{
  "arch": "vit",
  "model": "multi-label image tagger",
  "dataset": "made-up waving flags",
  "train_examples": 195000,
  "image_size": 32,
  "crop_scale_min": 1,
  "horizontal_flip": false,
  "norm": "layernorm",
  "norm_position": "pre",
  "hidden_act": "swiglu",
  "mlp_ratio": 2.67,
  "head_dim": 16,
  "fused_qkv": true,
  "bias": "all",
  "qk_norm": false,
  "parallel_block": false,
  "inner_norm": false,
  "drop_path": 0.1,
  "patch_size": [4, 4],
  "conv_stem": true,
  "layers": 8,
  "width": 192,
  "positions": "learned",
  "pooling": "mean",
  "num_labels": 34,
  "init": "torch_default",
  "residual_init": "none",
  "optimizer": "adamw",
  "learning_rate": 0.0026,
  "beta1": 0.9,
  "beta2": 0.999,
  "eps": 1e-08,
  "max_grad_norm": 3.0,
  "cautious_weight_decay": true,
  "max_steps": 26900,
  "batch_size": 512,
  "epochs": 70.6,
  "lr_schedule": "cosine",
  "final_lr_fraction": 0.01,
  "warmup_steps": 800,
  "weight_decay": 0.04
}
Rows from block 2 of a small multi-label image tagger, named by matrix and row number. Rows with one number belong to one neuron. Each number is 200 + 30 x the weight over its row's rms, rounded and kept within 0 to 999. All counts start at 0. After the name is the row's rms in percent of the matrix's.
After each neuron's rows are labels from the 100 images, of 14848, where the neuron reaches its largest size: "peak on" is the class under the peak. Only what is clearly more common there than usual is listed. The data: made-up waving flags.
# gate: MLP gate (model.blocks.2.mlp.gate.weight, 512x192), inputs 0-47
# fc1: MLP up (model.blocks.2.mlp.fc1.weight, 512x192), inputs 0-47
# fc2: MLP down (model.blocks.2.mlp.fc2.weight, 192x512, transposed), outputs 0-47

gate.1,062,176,162,180,207,175,216,193,261,156,201,172,191,177,211,228,225,235,165,200,230,188,174,168,160,219,201,207,213,213,149,261,234,276,183,219,179,227,221,229,147,222,242,213,224,212,200,170,224
fc1.1,047,168,206,217,163,179,138,169,132,172,204,256,205,165,193,207,121,118,208,260,188,208,193,177,220,173,222,167,152,190,170,226,203,208,165,180,251,214,215,187,179,185,199,175,155,155,213,230,214
fc2.1,052,208,220,196,179,229,175,193,174,162,128,175,179,165,222,192,219,221,191,200,291,201,249,257,168,198,228,184,205,270,155,214,200,195,200,243,162,155,215,194,179,199,222,191,157,212,196,176,179
peak on: flag

gate.42,111,190,201,172,208,166,222,198,218,206,224,206,219,156,218,177,203,193,203,206,206,217,191,237,172,206,178,116,207,216,177,175,248,214,214,200,208,177,200,236,200,186,224,140,170,221,251,183,234
fc1.42,065,190,183,244,212,162,148,142,213,200,203,223,185,216,194,196,201,206,198,193,190,202,202,169,194,187,209,201,182,170,177,204,188,203,193,192,218,208,205,237,182,209,156,269,230,207,204,232,239
fc2.42,065,223,196,269,228,208,187,187,213,160,180,225,211,219,165,186,126,152,208,232,247,174,219,200,176,210,183,221,197,242,197,250,203,185,213,164,185,180,218,245,171,223,183,173,208,171,154,181,219
peak on: emblem

gate.348,050,158,170,180,180,139,214,228,203,208,231,167,188,202,221,162,228,232,205,186,183,189,193,151,166,222,208,169,241,227,195,141,191,196,241,200,210,217,223,206,169,159,194,244,195,212,184,154,186
fc1.348,046,159,215,160,186,254,173,209,189,174,212,159,222,202,163,202,209,195,207,225,198,185,213,156,163,215,224,187,175,237,201,227,156,197,208,210,196,202,222,203,196,218,204,217,208,197,241,181,185
fc2.348,039,229,256,208,214,236,179,165,106,163,184,204,203,221,175,205,167,231,163,185,162,207,257,271,181,202,214,200,220,211,222,218,185,224,248,159,173,211,162,168,202,181,242,199,192,248,233,203,256
peak on: flag

gate.140,085,153,153,181,155,179,249,224,182,228,224,213,218,209,221,146,197,229,161,232,168,239,190,254,178,210,213,153,216,224,237,181,196,173,184,153,240,227,179,202,184,167,193,180,189,196,176,158,159
fc1.140,090,147,188,159,172,244,202,232,188,219,194,247,209,230,207,158,206,166,168,216,179,222,196,238,199,228,119,211,194,218,206,212,211,181,166,180,180,226,161,209,181,176,204,171,229,156,181,176,187
fc2.140,086,192,227,246,289,181,142,171,290,156,176,145,193,180,174,221,215,217,199,226,213,160,167,175,216,227,162,219,157,164,180,215,161,182,207,244,210,218,169,246,163,191,232,193,190,213,207,159,216
peak on: flag

gate.176,125,202,194,181,186,187,186,186,178,174,243,162,193,255,261,220,175,201,150,288,164,170,211,193,196,231,242,187,185,187,114,200,208,167,262,147,176,184,192,223,217,180,230,186,158,226,230,220,220
fc1.176,130,186,178,192,179,208,247,252,161,235,209,198,225,228,176,192,176,138,211,196,157,189,235,223,230,170,183,189,177,203,164,239,203,205,202,211,277,226,223,151,184,214,234,179,193,162,185,188,151
fc2.176,131,202,161,179,163,195,231,199,155,243,212,231,197,219,198,148,183,143,226,181,154,229,236,202,199,167,193,199,214,280,208,177,248,207,213,155,193,208,204,152,205,243,166,196,233,182,187,217,184
peak on: flag

gate.121,126,151,241,186,194,241,278,221,212,184,212,232,204,175,158,225,252,159,211,181,192,204,173,187,169,232,265,146,204,182,162,177,165,249,171,195,205,205,181,168,185,192,207,207,191,202,233,176,214
fc1.121,157,179,185,213,204,158,227,205,252,181,219,178,190,206,182,195,228,219,228,251,170,163,208,204,235,203,171,195,200,184,199,238,178,255,170,250,148,187,160,201,159,228,205,204,230,211,194,226,227
fc2.121,155,147,222,203,233,182,187,164,151,208,203,171,207,184,234,184,210,191,226,209,168,222,204,225,200,161,193,203,200,211,204,217,198,223,201,182,190,207,208,130,200,209,189,201,186,188,226,189,205
peak on: backdrop

gate.345,055,216,227,156,165,269,207,201,229,180,257,196,178,194,197,223,185,215,146,227,209,200,201,210,198,218,199,190,214,225,224,164,233,234,241,224,200,238,251,170,234,203,183,135,179,218,253,219,212
fc1.345,049,179,205,203,195,181,133,202,216,177,154,172,157,174,187,225,192,180,156,250,229,192,188,121,209,221,207,267,189,196,184,223,167,191,152,277,175,277,240,180,198,227,192,198,245,203,213,212,197
fc2.345,044,208,185,175,212,179,223,210,183,212,245,183,232,286,239,222,202,191,194,217,208,186,154,187,234,153,190,196,209,230,188,230,244,145,204,166,161,176,236,194,218,182,231,212,188,219,170,191,136
peak on: flag

gate.333,124,208,174,179,233,188,205,207,219,207,220,218,179,212,188,160,251,236,185,267,153,185,216,158,161,230,244,231,159,195,187,203,173,214,199,180,136,178,197,232,183,174,155,174,170,185,218,192,223
fc1.333,134,194,152,172,148,211,162,228,203,203,131,215,187,182,219,175,192,182,171,233,196,251,149,189,206,199,180,254,150,225,183,244,194,233,187,219,214,263,221,175,206,206,222,224,229,135,212,202,205
fc2.333,135,200,185,252,171,173,200,205,215,217,177,240,207,189,181,162,187,175,174,223,174,206,175,138,221,202,153,239,165,216,203,275,236,246,151,199,236,232,205,184,205,190,213,219,214,212,153,199,208
peak on: flag

gate.451,072,196,199,175,200,169,253,205,197,197,277,180,161,206,209,107,256,261,167,207,167,199,205,186,141,209,225,214,222,229,201,155,209,239,220,222,191,204,188,223,190,167,202,153,177,169,219,244,193
fc1.451,055,187,290,201,190,206,205,222,224,215,142,202,167,172,219,208,199,197,169,213,188,160,191,178,218,229,276,204,223,216,229,221,226,229,202,181,188,262,199,191,149,219,169,193,222,152,171,197,194
fc2.451,051,193,195,189,163,271,241,242,208,198,192,225,225,210,216,210,207,129,217,172,247,228,166,175,193,223,160,197,199,223,260,169,205,180,236,221,202,189,172,189,204,228,276,156,204,273,259,218,213
peak on: flag

gate.104,048,210,223,195,243,173,195,164,210,197,188,152,179,212,187,145,226,212,179,244,153,233,169,163,198,194,217,208,156,237,169,205,191,174,179,224,264,159,176,222,190,171,154,153,165,162,209,259,224
fc1.104,042,179,167,197,201,183,171,127,190,210,244,181,172,185,219,146,182,179,205,159,203,252,195,165,179,196,201,229,252,177,238,225,230,216,164,151,222,231,198,174,212,167,156,229,222,193,233,178,184
fc2.104,040,242,197,177,195,214,210,152,274,190,218,191,178,149,213,233,243,169,217,164,225,146,205,194,232,202,245,181,222,188,210,177,236,227,178,171,140,200,158,193,167,216,233,203,230,194,223,206,207
peak on: flag

gate.158,070,223,177,215,203,151,216,219,236,162,181,237,266,172,181,179,235,184,251,217,178,211,186,239,204,234,179,225,201,207,157,145,235,213,167,176,197,193,172,262,154,245,199,206,191,171,211,197,157
fc1.158,064,187,200,187,194,201,171,214,172,217,211,210,159,202,224,148,182,212,233,198,182,212,237,208,210,222,254,199,214,173,227,217,161,178,229,185,252,200,196,165,157,201,239,163,163,191,234,194,207
fc2.158,064,224,170,205,245,249,187,183,172,229,175,224,200,169,187,186,192,197,178,192,148,217,219,216,178,185,228,219,200,208,182,196,254,222,229,181,188,178,238,246,223,199,191,194,215,231,203,216,209
peak on: flag

gate.205,050,216,170,201,229,135,213,238,170,185,216,213,192,179,175,166,180,198,188,179,152,192,202,246,133,193,194,209,187,169,222,171,198,170,203,216,208,212,198,160,189,167,267,163,221,249,248,170,193
fc1.205,052,216,235,187,183,206,216,191,237,204,220,208,167,220,206,175,230,207,206,228,159,248,216,190,192,164,239,231,139,246,221,200,190,162,165,195,227,180,209,165,203,203,194,192,143,203,198,234,225
fc2.205,045,235,245,193,201,181,225,203,212,199,195,200,239,214,182,208,150,216,214,183,236,163,171,194,205,296,148,212,206,192,220,190,184,226,188,172,227,185,201,224,199,214,194,166,186,202,202,176,180
peak on: flag

gate.432,150,171,214,216,227,207,180,182,248,210,211,175,222,189,200,184,230,196,222,187,231,165,198,186,150,180,234,200,186,226,165,224,245,183,213,195,212,217,216,263,223,189,189,196,210,192,216,154,227
fc1.432,182,183,181,171,205,214,165,190,213,217,196,193,212,227,175,198,225,214,215,170,214,188,214,198,179,158,208,211,181,221,214,171,216,151,243,184,236,180,202,231,260,241,184,270,246,191,204,228,243
fc2.432,185,169,230,201,214,208,229,210,165,208,202,203,213,174,233,261,186,211,152,233,149,194,158,209,225,167,186,189,199,174,243,199,167,259,160,192,213,234,153,171,198,152,191,209,214,227,165,185,187
peak on: backdrop

gate.483,093,247,177,222,221,171,192,194,272,195,222,176,189,168,197,178,173,211,212,178,220,215,206,145,227,238,194,236,150,218,198,237,170,160,167,208,185,189,175,210,203,219,202,116,192,212,242,226,199
fc1.483,062,179,204,186,160,203,166,223,224,152,194,232,199,179,218,220,213,250,201,210,191,181,230,194,189,232,185,206,227,218,137,203,186,151,232,185,152,227,138,215,180,222,212,195,197,169,179,238,252
fc2.483,056,228,200,227,214,184,169,169,162,196,239,201,210,197,206,183,186,176,223,235,179,219,209,189,162,139,175,174,174,193,241,189,183,216,208,230,180,207,169,221,231,187,178,241,161,217,204,248,194
peak on: backdrop

gate.307,136,193,171,213,221,153,177,205,164,144,184,183,202,171,240,161,169,211,263,263,169,190,231,151,201,214,199,212,204,223,149,249,246,198,232,230,194,162,203,197,170,204,166,187,176,149,249,196,191
fc1.307,162,186,164,229,201,188,148,186,180,150,178,148,174,210,208,246,132,181,183,221,173,167,191,197,181,166,154,215,190,182,176,213,135,230,194,224,214,236,200,226,224,208,196,223,222,191,221,249,223
fc2.307,161,204,268,193,187,179,210,230,229,240,173,178,115,199,174,225,219,264,155,206,217,167,203,203,208,244,188,175,237,145,199,177,167,191,203,222,206,204,185,184,171,169,267,203,176,164,153,218,226
peak on: flag

gate.449,118,251,158,209,211,200,170,224,168,198,183,189,166,213,202,186,141,178,220,197,189,187,228,179,231,248,189,280,190,195,220,197,200,197,210,219,219,187,252,185,181,222,172,203,200,171,213,214,163
fc1.449,145,201,257,151,157,191,213,194,196,203,207,189,133,175,208,184,227,241,170,205,170,224,207,210,180,273,178,182,245,159,215,149,189,237,212,265,206,162,230,172,183,174,164,207,198,234,172,162,163
fc2.449,146,254,136,222,195,201,205,203,192,198,223,174,224,255,242,199,168,146,191,193,213,177,198,213,261,200,201,235,164,218,221,232,246,167,239,186,202,188,197,221,253,227,208,162,268,193,230,210,210
peak on: backdrop

gate.74,094,181,187,249,236,185,221,197,210,203,239,202,206,214,215,131,220,197,187,246,181,171,237,210,160,228,236,198,216,194,195,190,210,196,202,201,177,173,168,237,153,190,147,116,150,202,199,184,201
fc1.74,070,166,203,199,209,185,188,175,210,256,225,204,181,223,202,203,199,172,219,163,275,183,190,230,207,249,206,213,229,178,208,203,214,161,206,187,191,197,211,224,200,171,240,129,229,209,230,205,163
fc2.74,071,223,186,251,161,187,187,213,255,224,141,213,186,177,208,181,188,208,260,140,189,215,267,215,249,204,191,219,198,202,169,195,208,200,193,199,178,190,245,185,167,229,204,181,245,195,186,229,248
peak on: flag

gate.236,101,203,171,169,188,212,199,202,213,202,261,199,208,223,203,185,178,199,138,185,180,177,179,275,224,269,198,205,217,204,161,161,228,179,254,136,227,180,179,275,187,209,225,176,247,197,187,172,222
fc1.236,102,217,171,209,205,264,168,199,238,230,218,171,221,211,167,207,212,195,217,172,231,226,198,244,200,210,222,172,209,189,187,158,170,200,210,135,226,134,211,239,238,217,179,208,225,170,167,176,236
fc2.236,108,218,243,205,190,178,205,274,162,228,163,190,206,189,229,205,153,129,161,202,177,224,149,169,211,208,222,217,195,110,240,191,221,196,193,225,170,266,154,205,157,187,194,173,214,229,209,235,188
peak on: flag

gate.439,139,207,169,194,200,252,224,185,218,231,203,183,208,262,125,186,172,235,202,148,190,164,254,252,221,179,202,234,208,226,219,189,203,140,221,184,244,187,217,212,240,177,200,171,216,199,199,196,176
fc1.439,169,196,208,178,186,154,214,242,145,238,175,247,157,238,228,210,206,169,159,241,166,213,164,155,212,203,192,202,200,169,223,192,190,216,173,241,177,229,202,144,148,179,230,178,184,229,211,174,123
fc2.439,163,228,170,204,181,242,186,168,203,172,239,204,196,219,130,152,183,234,253,158,233,202,231,205,175,208,185,199,266,281,203,215,180,154,188,166,226,148,227,214,253,228,186,199,205,192,210,196,209
peak on: backdrop

gate.91,191,203,166,221,185,154,188,207,194,200,238,227,213,183,224,158,252,263,239,214,219,287,185,158,196,139,235,178,198,208,231,168,191,205,161,157,182,182,222,205,214,280,194,258,195,196,179,250,205
fc1.91,258,213,244,155,195,197,212,198,177,251,156,179,190,233,171,205,158,172,167,164,156,150,190,232,259,207,171,200,163,114,192,203,194,176,216,242,214,231,181,181,194,155,224,139,182,195,227,183,130
fc2.91,225,181,191,233,210,185,196,165,172,193,227,232,221,174,212,143,224,242,246,186,255,277,207,196,157,170,236,170,220,286,213,177,158,211,184,170,185,138,199,183,206,262,167,272,180,220,166,258,233
peak on: backdrop

gate.353,141,175,198,223,195,174,262,216,187,187,223,154,226,167,274,218,170,226,181,225,145,201,223,208,185,216,222,177,197,193,159,224,198,263,224,214,190,223,205,201,150,204,221,167,149,223,215,211,193
fc1.353,169,183,231,203,169,177,214,204,192,212,248,203,179,188,204,274,216,198,173,221,201,216,153,155,178,247,232,175,242,199,197,210,115,225,129,152,198,190,202,205,185,197,241,200,191,217,148,171,217
fc2.353,170,287,211,199,183,245,199,200,188,213,194,194,190,224,173,170,207,204,220,137,221,178,242,180,208,191,215,235,121,209,214,165,234,176,232,134,224,189,197,257,209,260,205,213,263,168,204,195,213
peak on: backdrop

gate.299,112,197,191,213,197,159,218,209,225,246,173,193,227,204,155,165,211,181,190,236,193,196,224,217,222,224,196,172,200,177,132,235,179,211,175,231,127,172,182,256,152,188,208,181,170,209,239,209,200
fc1.299,133,201,183,192,167,231,161,248,205,201,114,203,152,163,200,210,152,245,185,157,229,223,155,193,204,225,177,201,227,211,239,149,177,202,184,244,167,240,193,204,207,187,90,207,177,177,198,249,172
fc2.299,127,226,207,161,187,205,256,210,208,206,214,194,201,215,201,194,171,149,205,203,206,175,196,169,236,233,212,175,180,200,217,205,213,211,185,159,210,202,182,171,177,216,205,210,225,179,192,188,173
peak on: backdrop

gate.355,107,213,148,186,174,194,232,169,214,158,225,198,207,209,208,173,236,191,193,206,157,221,239,233,147,169,228,230,186,191,169,174,208,226,247,160,187,208,189,222,189,244,200,199,199,192,269,229,247
fc1.355,103,205,156,192,257,230,240,212,181,169,243,206,221,209,159,212,186,251,174,158,168,197,249,199,150,142,207,218,182,188,176,216,248,242,181,166,194,226,225,238,265,273,148,188,201,187,228,236,179
fc2.355,104,125,221,205,259,141,238,193,193,232,195,192,221,121,219,168,161,226,224,178,194,219,237,206,187,196,175,130,231,255,180,224,208,203,184,228,238,116,219,209,139,198,162,207,193,222,142,195,202
peak on: emblem

gate.248,144,220,131,153,213,183,197,217,236,162,258,190,231,212,222,232,212,192,255,221,232,182,131,176,181,202,150,175,201,195,140,204,239,190,247,171,233,176,205,200,184,244,270,194,201,165,205,143,194
fc1.248,182,188,230,205,203,172,240,205,213,210,172,194,183,187,171,153,173,172,205,169,205,184,217,201,210,227,231,185,245,195,212,247,250,226,193,241,207,207,204,125,212,175,162,165,191,213,215,181,189
fc2.248,171,171,260,198,178,226,182,177,181,199,179,192,179,151,186,141,191,208,118,256,192,244,228,241,189,229,230,224,200,236,197,184,161,243,216,216,169,216,147,240,194,164,190,222,186,182,227,257,242
peak on: flag

gate.504,121,182,139,212,169,215,236,215,191,192,199,260,230,204,177,147,203,208,207,181,198,204,241,197,152,156,240,222,187,241,212,152,191,188,210,190,167,217,226,209,162,233,164,150,204,172,237,201,218
fc1.504,135,170,210,176,174,184,200,216,231,275,212,202,239,238,228,223,201,141,209,195,258,206,149,127,165,210,202,183,212,187,185,221,208,184,191,161,228,196,224,167,247,132,186,226,218,184,166,146,147
fc2.504,131,166,192,194,176,236,195,208,205,178,169,181,257,260,188,205,208,187,207,222,228,148,192,223,231,198,142,188,201,158,180,193,214,204,191,181,175,200,179,188,231,162,183,207,220,171,230,181,189
peak on: emblem

gate.62,157,207,184,194,147,185,213,184,251,204,229,159,227,200,203,265,179,233,167,224,154,235,176,250,238,194,127,144,223,172,188,187,205,227,210,194,186,222,215,225,224,198,242,185,221,260,189,245,232
fc1.62,205,178,182,189,174,172,225,189,226,196,205,192,187,193,181,174,197,195,233,221,205,209,286,187,211,187,205,206,239,244,222,208,195,216,193,283,221,169,258,175,173,210,218,190,168,185,216,210,121
fc2.62,202,172,241,194,152,206,202,174,216,197,196,186,179,217,199,227,167,232,166,232,198,204,239,191,192,186,162,148,218,195,166,225,190,237,172,138,205,208,207,191,202,187,222,200,179,235,213,261,234
peak on: emblem

gate.324,082,201,145,201,170,237,212,248,189,198,201,215,219,197,263,207,194,187,171,182,144,245,164,262,203,232,256,176,201,170,183,192,218,234,211,166,172,182,176,223,171,271,221,154,180,227,208,170,272
fc1.324,062,230,220,229,224,166,221,202,209,245,195,193,197,198,217,140,189,241,160,196,198,201,209,219,234,251,185,232,180,195,128,170,157,187,247,153,158,155,175,191,187,204,206,194,150,211,217,205,191
fc2.324,069,204,178,182,147,228,197,246,194,243,249,191,175,186,172,233,200,138,160,174,232,216,178,170,211,211,179,220,216,187,221,182,161,158,224,171,203,220,164,180,230,182,180,178,227,182,162,238,201
peak on: flag

gate.375,101,201,203,226,262,205,222,233,200,188,151,176,211,185,191,216,180,201,197,203,191,199,118,200,148,169,221,164,200,223,155,220,245,230,219,166,203,196,215,280,209,203,178,165,173,251,208,187,215
fc1.375,123,216,186,205,138,197,200,148,206,182,249,203,228,190,171,210,197,206,215,191,142,232,242,229,285,230,239,250,182,214,218,170,188,140,259,202,250,193,208,182,202,229,205,218,176,180,217,248,154
fc2.375,119,159,147,244,214,164,204,226,189,183,169,190,249,235,224,171,220,155,197,233,206,218,145,240,164,155,215,164,215,193,130,216,226,220,193,178,152,198,181,223,194,183,244,206,221,225,240,170,233
peak on: flag

gate.270,082,182,191,200,218,162,210,189,244,191,242,204,222,207,211,174,199,178,178,167,202,135,196,174,220,201,225,175,207,177,180,208,184,157,214,200,195,212,180,219,177,234,227,144,199,207,213,239,234
fc1.270,050,125,166,185,206,194,205,202,207,181,185,236,177,187,189,214,252,226,224,169,174,198,192,191,244,193,221,176,200,179,188,207,152,207,179,203,242,189,208,225,198,245,139,217,197,208,173,228,220
fc2.270,050,187,191,230,203,196,221,182,172,185,178,198,209,238,154,129,193,272,207,218,208,210,242,215,200,244,212,179,183,274,158,237,168,213,229,191,246,147,235,193,218,189,189,122,162,190,223,189,163
peak on: backdrop

gate.279,044,205,152,140,182,216,220,157,196,209,261,241,219,175,224,190,223,211,161,175,197,197,252,224,200,194,164,234,215,231,209,191,207,268,219,135,167,250,186,222,182,210,247,195,214,190,204,172,235
fc1.279,046,192,183,162,207,188,189,173,210,252,150,187,216,213,226,181,200,232,219,200,298,162,228,177,197,200,188,198,246,213,175,191,246,205,262,223,171,175,235,171,197,162,222,276,168,200,224,214,172
fc2.279,043,179,197,200,148,160,220,197,194,176,162,213,215,184,177,184,223,241,228,174,250,246,199,240,196,189,152,171,247,171,177,187,248,188,209,148,209,209,201,200,211,205,165,211,210,124,164,215,210
peak on: flag

gate.493,149,246,236,170,178,245,201,193,139,235,174,226,186,230,205,224,152,157,164,185,191,164,206,244,198,253,155,215,219,151,215,148,185,173,228,190,180,220,179,153,231,124,201,177,192,183,240,174,208
fc1.493,197,219,217,180,181,263,221,196,186,220,176,201,153,197,226,260,162,177,165,209,170,114,225,252,208,230,185,224,207,160,186,190,240,185,243,168,205,218,217,210,235,165,220,173,187,175,183,139,239
fc2.493,201,173,195,177,163,170,199,201,195,187,227,198,198,176,210,172,249,269,220,215,203,251,218,146,206,179,200,201,205,240,205,210,233,224,169,191,176,184,207,217,187,275,186,208,239,176,225,246,171
peak on: backdrop

gate.487,131,235,244,170,165,261,210,229,213,234,162,207,159,188,207,216,143,170,164,200,241,155,177,224,187,262,181,198,248,161,170,187,199,196,200,209,184,217,221,213,211,149,222,162,168,196,205,135,203
fc1.487,163,176,159,218,232,176,160,201,211,153,195,216,225,178,202,187,213,218,217,193,205,263,200,215,191,116,214,200,183,266,204,222,234,178,187,193,243,193,196,221,198,274,230,191,254,181,172,226,190
fc2.487,177,225,218,193,211,250,227,178,188,220,169,191,176,203,230,218,172,191,172,194,186,136,197,255,221,233,200,179,217,178,188,191,176,187,222,172,188,196,169,186,182,138,214,146,153,206,186,153,198
peak on: backdrop

gate.303,097,211,141,180,177,173,232,240,222,177,233,233,182,187,225,202,198,183,198,191,179,164,171,201,214,259,205,199,264,160,175,175,272,203,216,187,154,200,194,170,195,160,201,146,214,224,219,192,195
fc1.303,076,177,194,172,220,281,246,204,198,178,154,248,224,253,219,218,184,164,166,175,189,129,229,245,235,216,201,250,212,166,240,235,246,201,230,203,195,241,212,198,194,210,225,174,248,219,209,113,232
fc2.303,083,239,181,174,166,164,191,176,221,196,250,190,198,170,197,184,247,244,197,229,204,200,216,114,193,206,201,223,225,203,230,190,259,186,189,177,157,170,216,242,208,232,196,203,258,185,174,223,186
peak on: backdrop

gate.211,081,205,203,196,183,167,194,143,175,210,234,183,183,207,206,178,159,147,193,230,204,230,202,157,199,208,219,200,178,254,222,238,205,233,221,218,199,141,188,191,151,224,196,149,167,217,235,168,189
fc1.211,073,153,210,193,157,203,132,163,227,188,243,172,164,257,213,224,212,230,183,226,195,210,197,149,207,192,209,188,207,224,212,193,150,191,202,118,203,231,227,246,233,177,201,201,184,217,197,197,226
fc2.211,074,211,251,207,218,190,191,207,183,172,219,161,163,235,155,181,190,222,164,204,253,159,186,194,146,190,239,224,214,170,214,198,123,215,213,251,187,208,153,192,230,125,214,241,134,232,215,220,203
peak on: flag

gate.14,123,221,205,158,220,213,252,179,175,199,232,190,165,163,228,265,202,205,174,163,168,165,192,207,200,218,212,205,220,195,220,151,210,245,225,192,211,154,164,175,196,205,192,189,211,193,198,211,196
fc1.14,132,189,201,174,234,215,172,192,186,225,217,206,165,230,189,210,165,206,232,143,200,198,186,196,197,180,193,196,188,220,218,176,165,178,217,234,238,174,207,148,203,184,178,162,187,216,212,208,177
fc2.14,135,196,188,180,230,249,216,213,179,196,166,174,191,199,173,222,226,228,175,237,202,154,201,225,197,196,171,201,192,197,163,185,179,235,235,208,152,134,187,236,223,202,185,220,179,193,181,212,193
peak on: backdrop

gate.20,087,183,158,194,177,222,182,181,176,156,219,180,196,147,197,222,186,201,228,190,177,221,201,178,127,224,211,155,214,258,183,148,180,280,242,209,161,199,230,192,207,207,228,230,198,193,267,231,257
fc1.20,079,158,220,159,184,209,175,197,192,167,182,215,207,211,155,200,242,175,222,196,173,206,197,197,230,187,241,224,225,189,142,205,221,216,179,237,200,171,176,202,226,200,149,211,220,207,196,228,234
fc2.20,078,226,189,207,160,168,212,179,173,183,217,171,184,217,179,186,121,181,202,154,205,214,196,224,232,207,212,178,225,201,174,244,178,235,223,139,216,203,153,190,192,224,227,193,164,223,237,174,180
peak on: backdrop

gate.410,104,243,185,145,228,189,189,163,198,233,248,170,174,158,213,211,174,211,202,174,181,196,202,237,274,223,148,204,208,171,227,134,185,187,258,197,187,160,206,209,237,248,210,230,217,163,192,281,267
fc1.410,127,241,257,234,197,210,247,195,162,247,194,165,190,234,202,212,201,186,128,214,193,212,183,184,202,206,291,223,178,226,178,237,273,157,208,182,191,218,189,216,196,167,227,185,157,211,242,176,117
fc2.410,125,130,192,210,252,215,182,230,194,197,230,180,220,162,211,189,169,220,240,201,195,201,222,205,152,227,152,138,232,171,210,183,175,242,187,225,205,230,188,142,193,218,174,178,171,238,238,172,219
peak on: backdrop

gate.506,138,181,193,216,169,200,210,243,288,162,191,230,205,184,158,236,223,158,215,179,248,209,153,154,154,231,201,177,212,179,168,177,177,198,148,238,210,207,213,200,186,190,189,188,197,244,228,209,220
fc1.506,171,156,198,178,230,205,223,160,227,233,232,135,184,209,230,215,207,242,176,218,155,163,227,219,246,158,253,221,158,215,173,260,215,237,217,227,170,208,202,191,193,209,176,176,168,194,197,235,169
fc2.506,157,197,195,220,199,209,230,190,199,223,140,186,155,218,219,207,227,198,193,214,167,151,252,196,209,151,211,183,155,221,211,245,221,222,167,156,188,197,187,192,219,228,210,178,228,201,184,175,238
peak on: backdrop

gate.447,108,181,168,141,256,179,253,204,167,209,292,223,211,219,238,182,220,224,184,224,137,219,199,242,186,234,235,201,206,206,154,160,189,227,222,131,177,160,200,229,198,229,203,172,186,183,196,202,189
fc1.447,089,151,159,203,172,210,198,168,202,181,189,214,249,208,216,187,182,235,219,177,221,206,224,197,145,182,203,175,212,207,189,147,171,201,209,167,234,197,239,217,239,198,220,249,225,190,225,242,208
fc2.447,099,224,241,218,166,180,171,224,204,215,177,190,217,201,145,207,173,194,216,210,214,189,176,212,172,168,247,135,206,194,164,135,201,168,228,161,195,223,204,209,167,196,193,252,207,199,208,233,225
peak on: flag